config = dict(
    model='contrastive audio-text model',
    dataset='notes from a synthesiser with random patches',
    train_examples=78125,
    n_mels=64,
    hop_length=160,
    input='log_mel',
    spec_augment=False,
    win_length=512,
    tokenizer='word',
    vocab_size=43,
    loss='sigmoid',
    embed_dim=128,
    encoder_arch='convnext',
    encoder_isotropic=False,
    encoder_norm='rmsnorm',
    encoder_activation='gelu',
    encoder_mlp_ratio=4,
    encoder_inner_norm=False,
    encoder_patch_size=[4, 4],
    encoder_conv_stem=True,
    encoder_depths=[2, 5, 5],
    encoder_widths=[64, 128, 256],
    encoder_kernel_size=3,
    text_encoder_causal=True,
    text_encoder_width=256,
    text_encoder_layers=12,
    text_encoder_norm='rmsnorm',
    text_encoder_norm_position='pre',
    text_encoder_activation='gelu',
    text_encoder_mlp_ratio=4,
    text_encoder_head_dim=32,
    text_encoder_fused_qkv=False,
    text_encoder_bias='all',
    text_encoder_qk_norm=True,
    text_encoder_layer_scale_init=0.1,
    text_encoder_parallel_block=False,
    text_encoder_inner_norm=False,
    text_encoder_positions='learned',
    init='trunc_normal_002',
    residual_init='zero_last',
    optimizer='soap',
    beta2=0.99,
    lr=0.0013,
    beta1=0.95,
    shampoo_beta=0.95,
    eps=1e-08,
    precondition_frequency=25,
    max_precond_dim=1536,
    one_sided=False,
    adamw_lr_other_params=0.0013,
    steps=10600,
    batch_size=512,
    epochs=69.5,
    lr_schedule='step',
    warmup_steps=530,
    weight_decay=0.5,
    adamw_weight_decay_other_params=0.05,
)
Rows from block 6 of the audio encoder of a small contrastive audio-text model, named by matrix and row number. Rows with one number belong to one neuron. Each number is 128 + 32 x the weight over its row's rms, rounded and kept within 0 to 255. All counts start at 0. Numbers have three digits each.
Before each neuron's rows are labels from the 100 clips, of 14848, where the neuron reaches its highest value: "strongest on" is what is common among them; "band" is the frequency band that holds the peak. Only what is clearly more common there than usual is listed. The data: notes from a synthesiser with random patches.
# fc1: MLP up (encoder.blocks.6.mlp.fc1.weight, 512x128), inputs 0-127
# fc2: MLP down (encoder.blocks.6.mlp.fc2.weight, 128x512, transposed), outputs 0-127

strongest on: swell
band: 4000 to 8000 Hz
fc1.190:153138114127142117083133146190121127141133096185112112130104091168149111102125129130087103126133100071174048109072148125132109100164163146078140088102158126156118148067146118167108078112167149146162113125113203143055096129134106110093107090145133124140095098171066106085101132182135101158171131195151185195118103140087153205138097095179123143141130155124096115182139141143062137123110
fc2.190:101055063139172185166070093112204186224127128106144133175172158158105165155109203114090160113168128092101135088206161158128179061122130099132146187130127172145122104124154144129094145116168150106111157124101103145182117161079111101104093136131167124118127145112134118125078125138130133162123180132169107115112161116146110141123086143135119113086161130157136166148142097085175138129098

strongest on: pluck; filter motion: fixed filter
band: 0 to 250 Hz
fc1.443:154132126111135097109090128172150092120181112150142192139112142172095095075158113160134097173149171140130150177125092150134143163102088068069159122099114163154185116102112092148144126078116055142102130089134076141133106144108106138148130199136125139175156152151149148184094181110155153116164136122146158105149078109106129078167152182149099160115171191096096097116083130216072121106152
fc2.443:123125157063154114159141146132100137118125172098120154093135065091193133113102152144157158122079157109120090105143154119083146115135155132176123121183159122109135112064096161119155107157088109162106153137140145144110089149106078104132167186075132117116102078095131093103146114138079059190107146158089151097184178175102133167118150155109166166117125023091155106147109089123137070189123

strongest on: hard sync
band: 0 to 250 Hz
fc1.206:104111187124066147067102148130149159121130113153106093168146099213137160084065114147124083109172099197104107115154157128074120181088121120137065074125142130149086144128151136085151132114133119116112142085117139137117119127117083135121123143179113118084087117090147132142150180127100117148169094146117130189118159064197154110084118099117129152214206115172107099092146188133122150143144
fc2.206:054134097160129170146136121111141128238202126084132108160124128105117079137108137149140146136115093053115153114160136154096121133172155079110106158177176108203044138096183128153139108136120148086133150096136111136187144147114082117112117122138157120122172175077159112126109155101151164191101201136106158149168102148147137164153084133090125188132088156128126143137172118112154134124163

strongest on: saw; narrow pulse
band: 0 to 250 Hz
fc1.208:132114152178174108111155161107151110136175108132146114123122139050159106108136129116137172106153147160103088129102136139157132114161194104137083092137144185097092067094100083114164094154129180144058168124105120107122158149150116158121111145175093130144113102148144092111171122080123185118048158092112102113128190205145185101137173123165117163113083159086106096130134081111167138044153
fc2.208:154068159146105121120138124132164091087118160154160106133107173166107136100163131122137100094182140092162198174142161098118143163089054109109122081145196130107134182061139115124116134048156143124148181151099103106101138136179147108131192140140141159161133153148113081183137161127089145150162100135100101064079095170157135106098118150141166197117125116139092098082157170166112118138189

strongest on: pluck
band: 1000 to 2000 Hz
fc1.282:179121063107131155111149102108156070172127114158089178128096155133072099168160078146149151152152159092055114122075169142122161130104173099114191113114142138110089145135197138145116170134125135165118105109180126143110160129143171140116124131178151137147150127125109095124091147142181142159120154169121135050123187144117114181098144114093144045168132073171127146144105134067208171135140
fc2.282:127151188123080180184089161137182122093130122180089156154160072120160088155198077091132111112079146110140126108087098166139121087146126165173123161113110110065115135173124156141126156176083138178108126149143155114122112103097193173122142117088148144132146084109128089140112119216128144153148081136127115141172141122102133132142030139146116054127109137161154164099116132114058087149128

strongest on: echo; triangle
band: 0 to 250 Hz
fc1.470:119129100110174154107147199111137115169187149147099138185120141064060064099067107134150150153140174110125067154084195127115135127134148121117137162100089120072155148168124127162091126063164166143168126116150110105109094105088126089104163102162094098131159145111120171158101146138124114121110133176102091171096151178040085141081126105123109124148140116131109109161079193120173159117081
fc2.470:111177130070151065125109128170156153110120213137128198157133088183114177198111116086153151145144151077177190148166157176108113125143092117132104120121133123097119129106154182105147162193146122100126133188107131101167119124125177112121180078092076080118148087138103181129114135150177101161146138080127167112152131168081109104132113139132122173147183090169096117109154106115120172093090

strongest on: pluck; triangle
band: 0 to 250 Hz
fc1.159:168160140079116113113109088147156150091161132139167122106136142112000136064146144128158090133090133109201116116141130148105094118044134097140119154121134141143118154093165104111184119082099147126107134076158148143145124135123125120149123157156093149130117174145125133192072143156138096117155093112186111104109176138096105154132094185201133151155149183134100111112088103123179152081092
fc2.159:172124171102156127167118175119134120141139163134117130153147104139226071064134141122194156133153111170117081150054160131080142135186096076135171167124150163114121101136085098167146131156139112080111070114155112149134145173124120108185123190088079106100112131138121160100249151146111134101102148142115121113152117151093139169148107133119149154145115065095139071125123080163138110138126

strongest on: pluck; triangle
band: 0 to 250 Hz
fc1.124:089141113119114125128169158154162145111126164154121118134139088137100150097121098148175186127126132162170118183145090109081121120182163092119159130070148193142107104098173129156138120082106133157085173100165060143156101089137118093126103141146140146137128122103100185131144172110110125139166139157123128132017155133074108150175136166206106152160171154164118119095116195137165080060185
fc2.124:117166182094124128123071138111178118123135181096107132122108187139146111103159119123121080160141164067129141093159078138092127132093126144179145091099202085122130121106134177119122081213140207173156132158188139107107080144089119125088151147095168134082159136136170150145114133069051072186113137123132120138152156149164137088118105125080154181148101134134143106134075149100117133130183

strongest on: hard sync
band: 0 to 250 Hz
fc1.259:105155166111130121199081081095141116159183095102162207114132069149106160089113138110105190082131207066141113109120148120114172143162129109157152091069086136106096147156133136127132123118102133114155137095146167119147150174146098143146154152183130116084120116135168145109074134157170148102142152095079124140118134128173170104141139057050148125143112180151163134134062136139166079062112
fc2.259:149108202092115168092156133135151135137092084064149194161122132137141113101092138147131119117136119115139087109078068128224093144131193131132106100139085127087113068139134127121211140144118204116126101074089177125111180177176107087145142116088121124118103145199128152144185176176127148073142122111125159156116078150124154156094150130142115091120128142125131096077132145079137092151123

strongest on: swell; harmonic FM
band: 0 to 250 Hz
fc1.449:101138184137185139124140149148146072105091153142124119130166113080138097112148128095162159051082109098072152070053130133138078086098134145093159116154140150166111149168149123143118119065088158112163118105117121087164104152170169125110165156168112121140106135144073161086144115139131110146114183162144100177068171147126159108129145184102094153189106181168185161143104085077134162095168
fc2.449:102094139109108133160170074088148117085139148089104102102114131140128161076112168113170140116128118121113109179160119112144146141121058089141118170135097129108109093070166106059137137140087160117064117114074094135163146147091186150108044126165068073123088087117081098131120134070129116145148118111123128061146093109121162141184116202072159123160130078118096111073128108081109094159119

strongest on: pluck; noise
band: 0 to 250 Hz
fc1.372:117084104116182153153146167135138142161143156140126175123158173120159176215182128124105096060116126182109122082116102165183156130105125125156194131212157127114100154163092118107117140178146177166117125133131137139119132172127102129159137175181066136141142161160131142130076135119102159151114100104172137142145141151138135200110184086194163138121186179164146107099148153145146109170183
fc2.372:146122163118099123140127109088172135155166116140117167135076061127116124129111100165070098157149140117135114138145151129124073120159112139096077079141123082081119138092150135178128158082100112124128118105154081145108140066066118166145141107082111149146103094147066122159126114127060122151122193103074125126108122105177154089147137083146156033114128143098132161077116055175142120121234

strongest on: echo; square
band: 0 to 250 Hz
fc1.313:123053146145136126123111126119105101110167110135145177115162089088178131119111162170186102133184124089213193137159149103129112150145162113184135130133128110159070118110115160102117107169135186137116103136072127203117145118113131165107131091148081127106112137127080145161123185172144147106177074082173165118155112090101099171150111150117128078137057103129077138096146221139127109105117
fc2.313:089130094145115111115100130096126167154116096102093061125079189106103128117121124110120119115152133155099123108136070082128098184128098081069139072118122103183087089153130126067180125133120114174144135112126121088074108133202086148088153132158043099133136126081119135044095136036108123088130164136153115092155103092118107110128142113082094085118087117109121117131139122204178127109112

strongest on: saw
band: 0 to 250 Hz
fc1.14:166113158146124141109126092121139172106154135109123113075165134081091116129115111112101132151195096156145110170032086186099103082201153133088158156108169157140076126135083151095123088139155139100101126185087154164143106200165122119123157117075164163139124079097149076097107129140140072109101145112143095099145100183152136125115132055136125158105176155175107160123126164144164123056152
fc2.14:113154123151116126119099149078157137127126078134139172151094160184143079133194155068093145177143072072117156102148136101097162128087120187153147143193131172161100124123124114121127097101155149130166130093140141101135068133120110151151113110042155121107164215127124137148107127157136174155132177191085189142126160137202148142096121089080128143174131083154193146106134158105127169129162

strongest on: swell; pitch class: G#; pitch class: G; pitch class: F#
band: 250 to 500 Hz
fc1.244:166154126131082139113082136091149097147149145112109110135131101168073199118041166165177127147171078081090123093187162143175120088136118114132101122129116146138123143077145075123119158117110108113117128095088100103110072200129134189189085117122090088088135108121140179101107206091090102121112134086163164104149116112126120117146166108143118123207130116199131151132192143135164123129149
fc2.244:153066107116125135180108133113140105129151175151068147108161145085150059109112135114144136118103075123145111130112134133106115188148092073129110100155162079193147138106129089093079107117130104152105135150094091171153144095162196115163122134203066145101149177114109145154124133064129107103129159154112115131137109121124148085130153142098149113177087088171165129115083086152211146174032

strongest on: band-pass; hard sync
band: 0 to 250 Hz
fc1.387:139077139062079112128107152157110143137116136058146134131153113097162115100133125149120158128178127104067155196062129109134108094069122108171125095109147137137119138130133136104155180108151128168136127144151130136110115121155174159186088141147097123153071060042145160117145087174169130153154107130151087108076229126161140219105131175136155151078132124149173151127143148114130148152169
fc2.387:134142139105137093145133164145149150145172151127154074117175127158116115204201134124123113141119072161165113076189190142190093104132142161114131150225124198097146126129137142130130162070087079174067175175146111143162139187101106137124119197146137092119120155140138100115129128164146060173116113135159162095112122090121141122174109116077090126143138130053115144121125118104150170151141

strongest on: swell; glide
band: 0 to 250 Hz
fc1.165:168074138101111090101124150143157097169117139115169178167178063132094170116135108118127142159089202099165132114134183081071127143101169110158086115191108106149152087094136110144139076132062127183084098168104104132069075139130093124117207154159094137130137125120155125160128169089181139081107164102166067174139099063092095127131144132149122134113136103107122120122086089135163096140130
fc2.165:099120095125144122175140160174109159152159148053066110102171080182181146119137160143128071152107132173139122132144083092124124140126093145081132157168142169119157184120175136121147149180158177154150101146115172112092156155128130128072125113102127140154159098157138119077124112151117207155103157074151092176159161091055081110133111142138089113097048156132113096137155191106158074122131

strongest on: echo
band: 0 to 250 Hz
fc1.252:156158079141118095129133136111136132114115058085076152108135133173124166099154087161088165143130100151094162156130171109121142145124152156099167159120104163133145073126154132118147134090115102109122157175090159153159132156104041130128131125211176149140157107155140046106138151076108127144082157195145184148089193147117131202144153148097086134169140098078213133093149108123092135115124
fc2.252:177076128122136124139091087120140137120136078119145193150137072139063139162147145130089118130181141099115194128099127104105116093148184161123104120154159128121166182130110101155167148133158156081120111071134147162130173131115131132089109112179181156177114121137124153152102107184154206141137151053197096186122096133120166098170184157209189164145160133146129140136141154160153148159128